{
  "model": "sound classifier",
  "dataset": "simulated sounds of rotating machines with and without faults",
  "train_examples": 39062,
  "noise_aug": 0.002,
  "time_shift_ms": 50,
  "n_mels": 40,
  "hop_length": 160,
  "input": "log_mel",
  "spec_augment": false,
  "win_length": 400,
  "targets": ["machine", "speed", "speed change", "state"],
  "num_classes": [8, 3, 3, 2],
  "arch": "quartznet",
  "norm": "batchnorm",
  "activation": "relu",
  "depths": [2, 2, 7, 2],
  "kernel_size": 11,
  "stem": "single",
  "widths": [96, 112, 144, 176],
  "label_smoothing": 0.05,
  "loss": "cross_entropy",
  "init": "trunc_normal_002",
  "residual_init": "scaled_by_depth",
  "optimizer": "soap",
  "beta2": 0.99,
  "lr": 0.0026,
  "beta1": 0.95,
  "shampoo_beta": 0.99,
  "eps": 1e-08,
  "precondition_frequency": 10,
  "max_precond_dim": 1024,
  "merge_dims": false,
  "one_sided": false,
  "adamw_lr_other_params": 0.0012,
  "steps": 22800,
  "batch_size": 256,
  "epochs": 149.4,
  "lr_schedule": "cosine",
  "final_lr_fraction": 0.1,
  "warmup_steps": 4560,
  "weight_decay": 0.2,
  "adamw_weight_decay_other_params": 0
}
Rows from block 10, named by matrix and row number. Rows with one number belong to one channel. Each number is 128 + 24 x the weight over its row's rms, rounded and kept within 0 to 255. All counts start at 0. Numbers have three digits each. After the name is the row's rms in percent of the matrix's.
# convs1: first pointwise conv (model.blocks.10.convs.1.weight, 144x144x1), inputs 0-71
# convs3: second pointwise conv (model.blocks.10.convs.3.weight, 144x144x1, transposed), outputs 0-71
convs1.8 100:110142108121132171145137120106092105132130116140126113140168133118166179135164122136108129148096132119130148140118095165149102104094161123100121139151131113099165152145080088088119119125127160101165131146189141154145
convs1.9 089:149126133138134147119160137140136146100157086101133137146101110147119106139135164127154134151171131090138140123083115179095164150113157145095105134122161097117157138099159156137131114138154130141111081080099137111136
convs1.10 102:126170114123083126122138155105077103076114137164121140139132064113114109129158145093153122138121134128091153143178154112153147108140127116152107106131141132126090117138134120151162118141148110162123120118118119113126
convs1.11 094:169175086123164160127122137142125154104136112140101083126152142124078117120116119121156078165127094149161129131109099121140113119141105150091124077121197136155130112110130131145110127164118100150137097128150091111136
convs1.12 097:116163123192159100116128105127120156126103123105133136171135141125153086113119113157125147128143117142122140129072152113123163128132115121122051133157150123142107141107102117131116137118111133164146157127112130153077
convs1.13 113:102138137085126125147124103121111114115130131132148137110092151081125104166110130142139127148131117133143153107141144141164089176130178102147140129135157170105140070126176131133164135112139108136166100129067137150128
convs1.14 087:130162122137143143132096134115086164154137132164106111141135160098101091124119126129132112166097163140107126116142141119124172130112105064131164105097152145105122143153129142132105164105111107072159148117130121106098
convs1.15 110:142109142154150075149102139122142115145122094145092102164137200153153110128133129128144108167117158101147147109129116148121159141112138063131064181129146121130151122158099076104122081101138125169074116154119173117099
convs1.16 092:132118105132149122130174099111170190136117128122076109130100138103097126117130134154114117167130141113112120157127146106131155113145139150138118155147140105119113153152123106186164122106081094145148103128127135178125
convs1.17 104:167163181160118093109106103094109110169074142150138128139110161150153084103125146106097114146106128040121115142113115131159124134116146102129132107121152138155102144152126121145141133140127136127115104094109144118134
convs1.18 098:109108139161166154114084145152080138103121144098126120122071121108112095103135137120124137120108150165130135141139151159110098115110121170135127089130150059103143101169110115124094137106163107137122099119116151137118
convs1.19 095:139149148114149129085094145161114092136169120122165185132154166137158105146100128149157143126170122133169153144123164171093106140123112165145110144077136150140144108140149127108140169177142116106133132147131146115140
convs1.20 089:135156139111101131139142136133131139118092185129127156114132139090120164145135109107123155120097153135147133120125128120154072182145119127139109137054120131069100105098150080073118141101124106110131154132159136126074
convs1.21 103:138152122136231126150111117096130122125126134102109147147167131119152144098126112108117086142135107121114126131128129107083096144136118137117104094094134091128135086133189134147157131111130130111133190121110095124127
convs1.22 084:107114151120143159160150102093171119186132125136115147150131142127112095115116117162095115154157121121146117165092112151109135165158126118140115131117107132132156156164140149173101141139128111140122132142130104101143
convs1.23 100:149124097153066110126145120141146151163105131131103120118111137124129149139156149109122115122150144121157118110116133137138145139132176100098069137102107120076159141119156156169154119105115100109148130156150092112109
convs1.24 110:128159140126132116177149103125124100139138111131105176098141147143114133160120108128163120140121137113125121122129165131092093058105136099117098109133130124157129088116136110136124168168140155136130125141066100143105
convs1.25 101:150142149127141126128110140137094114092119135112118127129103183121126133092124167126083165134098112130146137112158112164134177111049128135149175127158082083118175114116150130112142121110071130143095148109096136137094
convs1.26 112:131102124135122103106108163121102127116136145127104103127151138162128135133104135105113190112172117118121139142152149127134129188131117110081102148133138141109115121126130129111141141098119119179161136121143119132112
convs1.27 101:122161115120150117071090147086154151134124081140132129142113105112139116146140132094119124088125107131139155081132104157136143133116102105127132121155141102111139124164147130138155142156116117086140122066132158132142
convs1.28 108:156172132113082180149107149139120128127131185121140147122096140108147123130103105128111152102100128126139126128125156099144129116119117137131156149164161144138117100114098169080160157156109107123155163173102082101120
convs1.29 113:140127133166142127120149096104128171116111145153103083113130114138133086123158156151097152131152132133156107103135154111146134148129132108078151117120127159098126181145078158117139108115113140102113121171106158132130
convs1.30 101:121109121107112155094157145135158137156104103117156107149136107106130158113125082117107115150115139104112145094108149132100170133176134157096120123124138178133089135116137107126160130134111099135098114112100123151132
convs1.31 094:170084143140154103144090097138141111122152152118125070147143118133117110118130094124163149144149151079142151104139112112137112122095175122142156114144123144162146128139146162136144130132128149117125152100109079085142
convs1.32 106:144126163158120153166095153138111130106135125138107140143123133139123168092127101110118150142088130126114122107146133085145139152135134143159172166158110117128093141111117128133112121120180161156103114137169101094082
convs1.33 105:156135124097149102146158109160135114120115138134139150115138117109092107157169161155120131113192119158116133102131110135087113127101134132134152122121103169125133114138147103173118116119142135119130118107104118117124
convs1.34 103:120148124138139134108123103127116129127129128181100098150118124147124135114143144124093102141170112109147138112132150078136081092147149171093087118108101072138164119141116106159130126098124112144116146170117120104154
convs1.35 087:155151102102137108113087099136118118138141133139142195133101143149148146096115112112117114105119126111148129102094136094153120116163162128111096130147174132147100136111133118113141118149149119144124148108137140131101
convs1.36 096:079097145114128138142112127130121145166093152148120152116115140137138113075138141137110168117142134170112114124126121135097102127140115133166102111147133135095095134112146127153117116140171110136112088106151164115112
convs1.37 110:177118165113097131159117146157141110091133139089125145123131110144102079133059158157105097147198129102130130129108133105099096134106109106100123095116135111101147144137146133149091103152097132129083119086130151140103
convs1.38 095:150125135150121183076135132094127129126121146096156124170151146141115165090132109097097123152114107141155131102118135119117124132124114121155157090117103149146066146086105111115133128145112204116114134138112117143116
convs1.39 097:146143132144123166112111138126186159120076126129106105109130100103111116119111080150075119141122126108128037077183128114134123142102106135136139148127118154097113126099135139134157118102180135104151112173117115133118
convs1.40 114:133137139133096132100083107165118164131128150104145120115149143147128130144158132177121144129150130159152149156182096093097174127119144119107131106093111135125117101140143160158144121105136149116155105143145146087161
convs1.41 106:126141135124058159104111114134160129123125161116122132110127141106117132150160128162132096121167165160083131134131120134109103144158144095147129167111146078096120100115094136157146088150116116177147070125143074147125
convs1.42 096:158062152135119105134121130115091131133143134152122111135118081143106133153104165107176157124108087114128144119132083109095137157140143123134143118054083127151145138090158161143114121148111116150125131110084143156117
convs1.43 106:114159129145137125133118127135124097107081137147087121133113147114143141132141136166091137143115096083140103117131113058114164145128125125120128131119082124141132110156164099160129119126102118155134121048124123127143
convs1.44 094:130132124119162139118091109114153160082149111127105132116086120170103142125114074139100114119111133090142167116122090075093125132142109150163098150131142128154122108147119142141154126137115166114098148134157111154100
convs1.45 100:116092145094130110136133118129101153076161140074104142112140145096177106102140094122113133108163160126121095116120127161120125126089122112106116133112141134174148110128180171121133108123149100119090119152083130129142
convs1.46 101:176106100185113153146115138077144121133075107115117132188155155161106127098121106126158149105127126159125080124125125124123107153132099109126139122157146123138077109135142138120155148131127096106120141206139127104116
convs1.47 092:131134133148139129120145111095163137154138142082098177131114145127145122115119151130135127058122143144115134084104083129174110123136119145164129164139148145139143145139110088098129137132161150103129146151155140116110
convs1.48 106:149107120124103168106107178104137080085107101104108134129138117149097140106115139152129128150106129118134114122139110127107102138143160113110142109131088131081118161132095076159102093114128156185091103140070116108113
convs1.49 079:147124135147122109145129102154135152124112117132117176111117125117111116129122159107122064140149143116144146127108129148161124145120080106112129118153109104135147120118147097163132143134082157143180151141148150144120
convs1.50 090:137107141099119139137106109171114157132132121132135075114123099165102154110054129124137144134149163128107137107119084112116150150108087110142116118105097133136121135152126109166103130128106110138163111109099156124122
convs1.51 096:145132122124117105150123093178120142125109142130155145141118163092135147100122137111107143144102161120166145161149154099147119150125167179140139109131154108120120145115097082094132141134106156155064130131098123170128
convs1.52 098:105122087150140130102104149097185121096172115142136118171120071136135086144119099123142150146113114162123129177118168158142162128150133151101125109140128131092138102133153114148179106141107098133116106123111119135129
convs1.53 096:118125079113111159087075115143127128159165124156137107088117099115126144112111090142100151088175114161124170142157170128138128146111154138108112131128143185091102132154114103142120129110110084174115133129144144143118
convs1.54 097:068139151150108088161090079078123110172140134163079155111128155132114099125130101110154134133104129118158115155100136077155121120143160115103119134138103114136152126162110115124084132136100130138083118082124158106134
convs1.55 100:153153149144114143111173106171108093146131104124093098122108109104133134083126130105094129101118125108107095128121149097136123165131133163121101116141122138120106099148181151113149080100156111103083196114133149127149
convs1.56 117:116185104120115054134127138155131133111125124145103134156119109137147131123121120140129144116094131075105138083137119138113120086138153095101129134082126149104119113120105120109151127111134135122089134125108162142109
convs1.57 102:121151124141144124098091105108148143141090091114165097130149124140149101149097141117106141109093134072098100068122110107142143155117110132128150143118129140123139124092171144117152136084172103106104123144123114104163
convs1.58 100:095093152141162115118149170122167121107160113146104137163092157131131111097122116128119137146146105088117153122121132140131100109111094148150148113127172129184147104162136102133154149106142107120132140124123127135115
convs1.59 099:111096138182072140159089135115148155086102120125107116155089170138106107174143138117090148136151119140154084141097122128118081109145154104165110155161131135125176121139140134124152106133124138087146121145104128108148
convs1.60 095:105159050076156142118130106118089122119088131116116127176163130157133162132129134157091145129154113138103143173112129145122164132131119122121105157118102130112078142114140131123121152118125145140126130078128134135077
convs1.61 098:143171164172138155114125103108117139132112122174144144120110132161116085088129098107110108120104104146135098137096126140137118101109135142138146131133073143152197129128126105159105099137125131191161172126116143141086
convs1.62 102:149104153139117128135143161148124157134122094152137144190120114133095112142137140166149134113141150096161105146115142149118150162156137127150112119127172123186102119153080216128188140138156144126131115123129170122141
convs1.63 097:120119135093135134114156101100135174114110081142111102123171130168144128111132138167105140139089127102142148092139119160136176127164108139163144088129107107159128117192125150113126126111141157197127111128167131151124
convs1.64 095:113127139171118118098153129099107157138163138187114156157110133116132109136138148164148094124146110155133130111112104116139168110123150098146136142130154184141094125118146121137136127062137133146135124134121110100117
convs1.65 093:127097167134110076123131152109126097136158104124125152116097159140108128114104154113116119112135095151114127127141121117150170112093106091118149130166119076126131130159086117144130134144140153100122151156139115141100
convs1.66 110:122142133148120098118099112129167089110137062151144140128213192098142113088124153139122121110140123129136126108118128108179116109116140085104131158156123098137104143136114124128131182168140089126155114146135117119120
convs1.67 103:165162142137145127158125132146114123126144156135130146108146104162159143128146132115097112098139110094142162084147132143165120148130190115134096102110134106180171118118130122156127120107114114140125137090090141140098
convs1.68 121:124067108102136097070151121135115120151102087145132144103151130129132135140107082150137164143144122123106154148127120120136138129114099114117135137093120142129124172111146117123129128130131140169139133143140121113146
convs1.69 115:101144141102149108113135112112129121136132129104125127172127114112107113130129131076121119113133123145090104107089129127103107099174133138094120135126131107131155224127204150144112100084153086075127124143140177126155
convs1.70 096:138134087132132118145146126119117109099140146136115130113110126101117112112120128143134181113112142161146154122093152131161106119078090128087122144135148129148155140162104174126154146110114137128110097144131143123143
convs1.71 108:130138115129132101091108123139130091124109105112108115097070124123102124119134158176122134122098143128137088156120102116165188117125124120134112100088138164109088109074124130083129142120105099099086083081130138153120
convs1.72 106:141097121136095117071084153138154146163148105131157139102141121142141154136139121112122100133124084075108131144152139164124111136129149134138157100091136106110081107117162141082092141119137093146129145144091172151121
convs1.73 112:107060150131173148141130133144091128137089106111112137094168070129128140163161129139117091129166159153089132120130104152112113157108116129133110157133137137103138121135101097109130059096138125142106147106145157099123
convs1.74 092:144130135109122140134123128088195148145088122147062147106094146156135183131164176102101077120150110131143135115113154127155134095171171123143122138166123134135109130090117112114131139104125148117130124126149185164066
convs1.75 100:099163087132151096108148105134058076159144143104143127146109121136111096135131126135154133132149128101157104101132094138111148125152123138099165140155115087112141103189152103150091108096192140115158118129173138095128
convs1.76 099:106121110089121108109139123137138104106163136090141133216083147167137098140120147130090159154113125142133099158094147105140126121123131144123101155137098131147144117154094150151107154162105087100132149128121133117135
convs1.77 086:123185156147067114153134155159105115104140121135153136075132106142124069106135140159120108129139122151126156110049086121173144114160123148139150132140162119104148140138160121157125125099109084118095153155134088109117
convs1.78 104:118126142139133135113116150106126101133155167147132149116155090196104098161151114149112120100197102130130127130109141155109079135181174127094098129118086170104139107123118092170117159103155113103117120122147115090131
convs1.79 095:123143098148142114119115147160120116185101131094104135189119161112121162118119158165179122112143113106177123128123143121099136107138134143159103122152096125103126153202132128130146150115078145148132103093153133091190
convs1.80 097:155128104160172125120091147126106090114135144177137131126117180155121135134114154110095150106088133117175155186136147131094151168156153088121062096126180139132164123124151136111111112100143138097118149142088132145138
convs1.81 115:085142129132148142179140126129135143159104125132136113133118174128187149152119083175175142131143155161114109104120128107116162096094133130100137142112135120141110138111044168120115159146090159111155115125128172125109
convs1.82 104:140115113070120121111114104140132120120126110131131147051127118115116176121113119142085116097106112127101130131187097136135143148119136122115115176119138130089105169131119136113156167130149104122119127117138113076066
convs1.83 098:146157149115135127131147127154108187105140145117157095129124117139108145107136168124124079105113083118110116138115191169163156116106164112121153099111153135078123086142139115144153094109148161110077159136161121027111
convs1.84 102:062130175140115138136131091123093119108129134106122123167151126157138097140125116101115139123127114083142159121154119159130086143075135116098130129143074116132152129138135123129155132130123132104144152108131159136109
convs1.85 091:094106144169173181127102141123127127114115117130118072137155123130127084109103111130111101109116132148136132129099050118088156121167124120149130098140077155099150135098144124147096116123151138121170127128099162159137
convs1.86 088:160147149118143130138165148104147099134136094151112130163115131132119133130086108141148114133107153090166091161156132156101143123154125184104133129052180137121147103129127169120185112122078115141126153148108135101102
convs1.87 100:117150114114146133107144107146144123125094124101123110132123111091160108188119112150136130122096175119079150121116140094125132158078103119155103168115124102173096113160129135153139144136178160103137137135107119128160
convs1.88 107:148135158111145141146116136122132134178118155167139137137198120108122103120132141118134140133131150129171133137166098107133113139146069128162088132093126148134144166154147120129165136125142119118145139173134128124175
convs1.89 097:131108062159117121115113122125129140137136127137153111196133131129148144100116112191178073091130127126100147136150137127158141049111126106116163119127153131149146141142164136141117143129108131141093128135130134102093
convs1.90 086:152119131121136171128153181177137128157133171119150109113135122112110098130123129112107103125112102114096101177131108109108117112108163104105150128096134145146142105132140127081131119110127091119108142150155123107088
convs1.91 109:106142141136147106112154159132176117106148067153084126151096111154139145115087149118157142105083144146127138158108143118141124099145136155131113156148156149130120089151144129155094137106138058083145134157106168175123
convs1.92 077:157134115161156137123131131107155105167132123079144139139160085137150099088140106113120154102148139150099169118109120096124103149111170118108128102128108081142196127163140128123126146144102107168107115127119113103144
convs3.8 102:174092115105095113112152122113139124106128128095130163106089139126114152151129148096146133167112128123148146124084126117099115156122125165091127119100120101187110159174131134152116122124140128129094111092135127156088
convs3.9 096:159174083113114100134121116110121123107119087134124106123097115126136133118127113110147134140162131156103107130137125103092120145112147072156093139123071120089123087125117130139126182147094142121116145130161114123097
convs3.10 101:108101121114103138128119134124142110106171141108164177106120098131164098114080122102167144127165129149120150090097125109127147123145104087092119117104139099102122110134174143146167104114146135140122131118082175139144
convs3.11 087:135112148114151142126120173115147167093137124118094146129116107140177101119142148156146105101128094135121123122097094148159143128145130114145115180099193134195116122132143096129128133124143169100129088165166134094167
convs3.12 094:145164124119140113177138121121071121100107161113142100147132116132112135168131132153153143116092141118139135124072119118128135113127135144122132117125178089114158113136178139130151106104133131166163123129114131125082
convs3.13 108:133135119109116120131128154118149151112149141146137150126147135091149107089119090124131097126070126123130104109099111125152100118180139130125121127100147113143141140170127118108145101111148137122130131100155122076119
convs3.14 088:117163148120095085093135100125092161124161110128080111114145101111129102123128125136123110112127155111129107183143132143122130101108111135156155138106097116140129099112154160160127141075111119190124126168115141129128
convs3.15 104:117097146123135159095118056122142125151173132112123153151107161144131115193133130115117140101143156122132141137143098144101161127119154158187168130148184163115144126137119127118124102136132114158115149104125089156123
convs3.16 081:094125126144108113155143131187110113118124140155107125166144131117176144126117131091102080126106124109113149149120098073165152134133129148161138100128138161128123154139128133152130109161127121088077141105136133092113
convs3.17 094:093142090143137097151108099129128103176137151111109093163132099146138090109133097127172132117111117115156087105098106125110145125152154115142138164167130146148123123108081133141121117082108151128145081134145138103095
convs3.18 091:143099076129130148147125150129178154138105135091144084132105146130125131157114113147142120102119117123112094123113138127106155075133146138105097178128125143151111113166112109130154100097139170153142207085131177150159
convs3.19 090:136158105135124124070139141145150117143060152137158112137126151093125107119125120124134111106124085126100136107105117158151172165141134102084152106134100084119124189102141152113139159131123112161139111096117139086098
convs3.20 092:114149158155130146086112133132133133182152107109100151134142133131134126146125200120107156196140150117121152158130128107155125117123159125100171109121135116126122092113080114171148143138138079098152151127169084145113
convs3.21 102:122121118122114164131150160117118141118131145166101121128096118118156105141137145090115166139164160125131094119105159121109211153135155149130140134130119119135115131127069122120124127090112155154116138111172086113166
convs3.22 080:119135125118133112127120126064131132127188135127140129100105144124121164132137117103098079125135162135080162138167149148135139110111082111109120158145145122105120151156113108128144143119058111134126164122135160098095
convs3.23 109:143139150124166106135125095156156102098147117159107130137133103128108115152129133092118135169123107125138101119091113126137121125091092136102123087140121095123138097162129137155137115139103160099076164102122155092161
convs3.24 108:085150150167168149170135144140148170111127140135110091130169101126138122155118154111162183143125140160150152125140116151126146162139137117154146122150166082127114117133120156135147131121119121126111089147154134074122
convs3.25 095:137174112132160127099148125121163099109123159121163142096124137133152138179117092125155135157148110146146156110141132146145077138122087112092150139179084137129147137144161131117172139114097141123123134148162133140111
convs3.26 103:112143169121116110139127134158117123128099119122142141174081099147154120129122126120139134108104130084107130142121156151135100091103133097138124121114157111159112162168138080130083134114144129114161124088166127187100
convs3.27 097:117104130133128100108099166096182155129148117103126111136152125109147124113101187134096128107145117141188093166103108106095138084135113167096153115119083144151146126122161093142127123106154113111095115107165123131128
convs3.28 112:147108120118160147159127155115137166134144140147152150156164138147109124108127121079130150139085156092154155130112093073133114129152138126094125111153145138158118140135138127107167128104087140147090151120074106131105
convs3.29 111:111119113146126112135121126128163105112134126179109118100177134080114133120139119158119189135093107109110088126116097121186066137132113093122123128089123094121123107108132114116116174176127126193111110129148135090139
convs3.30 093:143142152113109120136140134129170139160153150124141109117156124147135147153103171133151079115163118134141152114099121155124094148149110122116127097135136133085138111111120099116144109164175197113163126153103141152157
convs3.31 093:134162124126117137125155138158119182166084137130169110135115095109142101141134140176135091147140143193131125126143127157129116100118105093151124134121090124149134134105109137159143087124133130154113140112143133129160
convs3.32 090:085146117144129127140155123102113159153133134124167104159152113134125152125150136113175107150194152154116096146158090131136119158131098085135134102139097114140166183174124150142108095130137081115165118116138122156122
convs3.33 101:139127130108133141058159197138120176134135130128135122144136150071102136124113141130162159139148148132091131109136132147133135110141121136119138115112119131150128129143096135130108142162172164146152118082160166159137
convs3.34 101:136119142104090134142129124137119145124129099153131129086141090076125129110114064133143111118150110146107083131142180170153111135140135186152129148132093141154112139108128131112115118107110131121125103130135104145096
convs3.35 090:156129132124128201146133133149130130131106139108148111134099141135172100150129142165141108105148093117146102135155153114155111133169135134159109085143098112106111138096105147140109087159166169109183186136146135063150
convs3.36 094:142171115116132112120142130128156135110104114125136109129100167122135113140131134127107134122074152174117161108136088089122129120149144130156131145162099115113061138160122136114118142126119117158142171110151102124127
convs3.37 117:142111132151144106084119131130139110123128123126147120136143136172114125118119081092086143120142076129164124143114131154131135158089100114129100131150137125127107183109124122145168143138091139119169127108110091133147
convs3.38 090:100134106135129143103146133135103108076082083119126126132099116107159149121148083122161146120113114117126081173092148132129081137142144133106139147120093103165092136137128142129091124128102170145110115103093132158148
convs3.39 097:112077150152148112087147102156133119105158143139134135057136115148139192113127111103111138116078145084141072156146144170090141140138092130148114126104142150115124125108164107119158139135150156154125147106118174129148
convs3.40 113:081124127141214125108196107153141121167118128120131126115129143069138128142096139118110122142118153135118128127120127146091084155105112114145130100140093122126127159118128079118109136080073106108140146130129138137102
convs3.41 106:162126126105058126124070124138124143134134137154105161109116101162132105111173118121184129145131110133123135083132125170139128093134139122119152128095146130125094078112085142138137114126131120146135150087105144122142
convs3.42 094:126098154151062149143158078128106119134113140145092107112119129101126099142136119153124146130123103120181181127170143112139134148099142128125140133102145132124120103158146120117151147099134136127133153162130095131127
convs3.43 101:109108122118155113145112151159147129114093114093107129115143125127095148150089124178119140111140115127129139166145149089121162137106124119107123128111120155165086085122150150150123084159104085131129120148132107116140
convs3.44 094:128120146126150096106133144114151162122109130130152131149162138131126109161116103151135124151096122109112120141157140124138150129078112061083152102126077100119125139103108124174107139114157156125135092095121141106155
convs3.45 105:104093133124126124149095136144145116095095109170084132122111138133127143132107109120143140123088119134114146144170127108125135126120128162136166166161141073122139079119085069162130141110118129147094098133120129137129
convs3.46 111:105149138092152133122124101167159127115182132141148151146117106142144075125148136117134100127119138166111118135132131119126156104172137135160130143114124160085128080084122136150106113160157120128114104161152154159164
convs3.47 087:113128167139165138136169130136126178150116105127091113133155152108159113143125132105101122117119139127137107143115145154132092152133173149113112125122109083195139106081120103169147120144114162103177154084170106132108
convs3.48 114:170127146136119142137105166151132138179136138131079115149136101104159104145106114121139142135104118121120113135135163176137109143145151147116105115131063149105125161113123137122120137163094141090157107149138208134112
convs3.49 092:144147137084128146099143092108130120087168128167113115125142104123145122167106111134114125133124166119144062127174125122105104172098098143118129192096136142131139126145129139104173074132132086146142048138114132150146
convs3.50 095:143123121135131103147105104109124148159140140122087126132130096092107103155150164144131172107103069131103086084155156114109143087167106130107117142117105151119142137110138143115139082133131133103119137144151107104088
convs3.51 092:127145101123139158104099130154100138150137173138130096096136139131126139094145122150125092113174146136121088140142120138128126115131149169105127132159130154110111139087097141166161168057137136103166127107139102141117
convs3.52 107:118122084107120115090138123121123095086116127100078093200123106140139167152129126103111170115141114136112153125106121132121119118145116101140116121082111162145132116147132135106158138094138134126132120113082140137155
convs3.53 099:151092176123131179144139169126108136168149135175125135114144132094087147146126116131115115122140129120145149120155156185142134149131139150134123103161127141137196140118126126119159144122137140136106152124117064114118
convs3.54 096:174136135144152118113110100148159110119155110121094143070108116097128156139136140147124146133116121098102115166111133140140140136132112131139145114130125119161148143120101150114140116115152161159163131110109132118130
convs3.55 101:164103108102094128122134093136104162126114116088150186180120106124156117116126138094167138102114140127121159141098108106156172139117110170191129124105119096116147103143161140177094149141134074154106144138140158156135
convs3.56 164:138131139107120066123093123110138134131136131113134130129088122129145129104131142119121130132154057139149126142132148110141085146127093132153141115043121134135109121141152138135095127131126133132139124133118126136095
convs3.57 093:143138077168088167119136133125150132157101132167148140167140131173152167155143117102093147102157100198176102139128127127132112148143120159170148142145124094174089151153122139123172149177138106111116098135098133098119
convs3.58 095:132119166146106127117151094111145138120069112148129139129126134100109160112137137125169144127135144109136146152151157108143120164117106129109101100083100125089064100155097141146141154139134101152128157134111116159120
convs3.59 099:168099108151132163110108116139141112118150138078150147118143109177133110102179101159137140133118121112122114102130156107148158107157123097123170092138106131148077152116131128122196115141126152146103106143156121138155
convs3.60 093:133097103109183118152118116142082109166102124148106107110122101161127111126103132116099099155112153115101093150078140105107138133088125126121167131154145145118131116116133128147127138110107176146169078121116134134124
convs3.61 104:126111183109113129128158137129121122174188108155115121126139127126137111165143147122141149126059155156107139136114115125098097105135114118166106124119151087145148124134125110129134143097182150121087100103124133126148
convs3.62 103:154159138088132096134136128167139099148137089159082152123099089109151123157116149124140159135119131127156118096150113114135086160115144163114128117124148126149094115107154079143126119118101114149103143131137139135134
convs3.63 098:165148147127139144148144090148126149165168144142153206123146126089100156115151107162094134123114119127108105113119114132171136142104098148130145154142125098111150127112104179101118130122127112104157135159140093130136
convs3.64 096:148145093125121174102114166124156115130131126113141116128119141177132102127147125093148172128111129112116108108129144128098103157109126101127162077124103149153188134111165122154128115125069145116115098112109118089114
convs3.65 097:100117152165125082138113149127112069115143100155111096148111150139160145124114161123113109124190130135095160102111103113146135165117112151152134108124132149102108102132136118132081135128091140116153096140132155122135
convs3.66 102:120132165141114142117127057125143095178127143120158168117075112164097122129092149130113138152094128113113155132137118122167143126153107100123086154113144113140139136142116159150119128076160104137136094095156134153135
convs3.67 099:146151138106102076130097147122135135146168143111127142155125136148115120138139127168125152128121128109151168137149134121138132158103099155140128146115116109066079142139099179095121141158142151169059104126151115152123
convs3.68 114:144108136095051111077151088133120131135130118136106133119104174145122111151124137142098147153158118141114146114136109137117148145159102158109188138106123109115144096127091101132134119078126133144095112116103107112112
convs3.69 120:117113123112156112114120146145134146143130145114146148132132106105132105118130131145122127125091119128147130174132139111115096117125130151110140139103155134107110224152184177121124143127127119119113125142113146113103
convs3.70 106:155187117078123094135121145107144109088147113203112108125103132126144157119113163142129134124112091168130153108145119135148119141118126138119131126103162146085103103108141100121140117107139102118100084123145137125150
convs3.71 105:157145114123150145145109150124107179149110123078138120168180123106155078109140103143143164151116159105098098146142092140100157103108137145131159104107110174139194129116091141117147159161120129129107101149156152138152
convs3.72 093:125118107143157132169130170121116128139137146142132141092148095139133131138124154115136167125157148067133129105095150111122146136145140148114074124083092136117103137128150143097090171153138149139102132089134160115137
convs3.73 115:143122122146130082109145082117129118121120108156124097096163093127135123138140118135104108108161136153194159133117102086104112134119166124134125114147104124139131174131125141114137080121131127108098105135107150079129
convs3.74 098:127149147141185137118166159128141182139098108140173152158118153158129114148164125101146102121143141139115133132117160146129137170116135150086166141144093138093125155178129155092110140097144111145123127114154117138143
convs3.75 096:153129093113110161133144159120100133170181163133119148112165098117161106131140132127083131142131122122113150142129089143098075110117140098118178144132134152094145141122167108103103116124180125132139122124116088123173
convs3.76 099:088154126145136109118098103123123115137094144127146128129152118117138151116131121103080112113104071139121102105160099131116150109102121127097148099143161094167124144093161105127117157091153163145099166142127139139112
convs3.77 101:159136114108162113129137147124144119156114133145103113091144125140127061160131141153136149131135125081108128136067127096149130153167110131129095182118150168109126135127091116138112136161098114104141115110149152148090
convs3.78 100:142140097089079171095124119102106150140128123147112170114090141120080104080147128116155113105135144115132105143112139111131134094164111138124107127129141098131144112132122131150108127131105129159147094143097184118123
convs3.79 091:165146123158136134074138109119171106097083118100107084087129125125099088159111136103164094143110144148146096133120126115143117110146138132118112127097109111170135093147166134138121147092145136148165091116101133107081
convs3.80 091:137121087109114140087096106131142132099129181150093158135137114165115148154127145098096159140135176129087125147172100164096163091118122117147142099136135094091101124101159112123106156124139158147099138134100109120146
convs3.81 112:092123130163129115132140156131121142164126130127097121122168170148129128108099131139128111126154112129139141116128162126136089149147151118103150132098136128102174050125085069125178127113136118131119141112129076126136
convs3.82 104:152107131153074105153122086129151134145156143074137083188136092127103164099116134127143136107124111138115105099180113114126119139118126106135088138127186105101114122107128140144106115136097121136092157155144093164150
convs3.83 094:127128146105142159140116168118114123089124118150156087144102119133094112136104132100118145168132131117091129137109092136083121146133106131126116098158119135124104141158130135100121132093118133136088136170129120061130
convs3.84 094:128157143150099125145121135159142142122104091110100113125105151144129103101140161111139135151144085105133155143150155150162116125125122126145133090131165156116177160143115088141115132141121169170136177113111100113104
convs3.85 099:128153113135130139126142180146104160141100115115126142154129122118101169120125124148126105075133106116123120128161087164147060133140116119103110127115150133178165155158165133111130101107123129128112127135109125117132
convs3.86 087:137109116151111162137147163107166137117141157159153131108161121169171116117146140095111123108175170165100156168131119152109136171133115210121172144133098141097115152121166092103143109138126117129153152137178082129108
convs3.87 100:100120129105154123146131122122116112149156114103151081131136152123149162161104154097102080122138147096106150125163118109126109151137143128131125180156101152089137111155146127101107191151114172122129132118123154124113
convs3.88 095:165109117112124102085117111133120125097184159140143177144102139130131169121128126136109086098141130134168156132127159140107112138106138074143151141095118151092089085128103125120111122141138143154107078087140104134079
convs3.89 100:138123144114116122123129135116115138113149144119134107108154100086149153150114124111104126121133111139131092124092128134101150155184146120109173143130104135082125135158145157133126160120102108114116135138099126134120
convs3.90 089:152135115134117098111125123105113080160149107111108126159144103122107116068126125126126117172086134127133133146117096148108110131118179119134114146132123139179127132145145174144149153112158131146118126119109103146129
convs3.91 108:123149130121079160162141163136133127110130169158137132117168114094123155126105115123183168113102134122129157150116155124148118098099158134123142139107189089122113050136107082133143128135083122119090155166080145100134
convs3.92 089:083156150117107145097141105122137119107078134105140146184125123134136138137142145105149131139121109089116102152093126152115146174154132127125149162099104115107099147103161159118127097127157163138101144091119122121082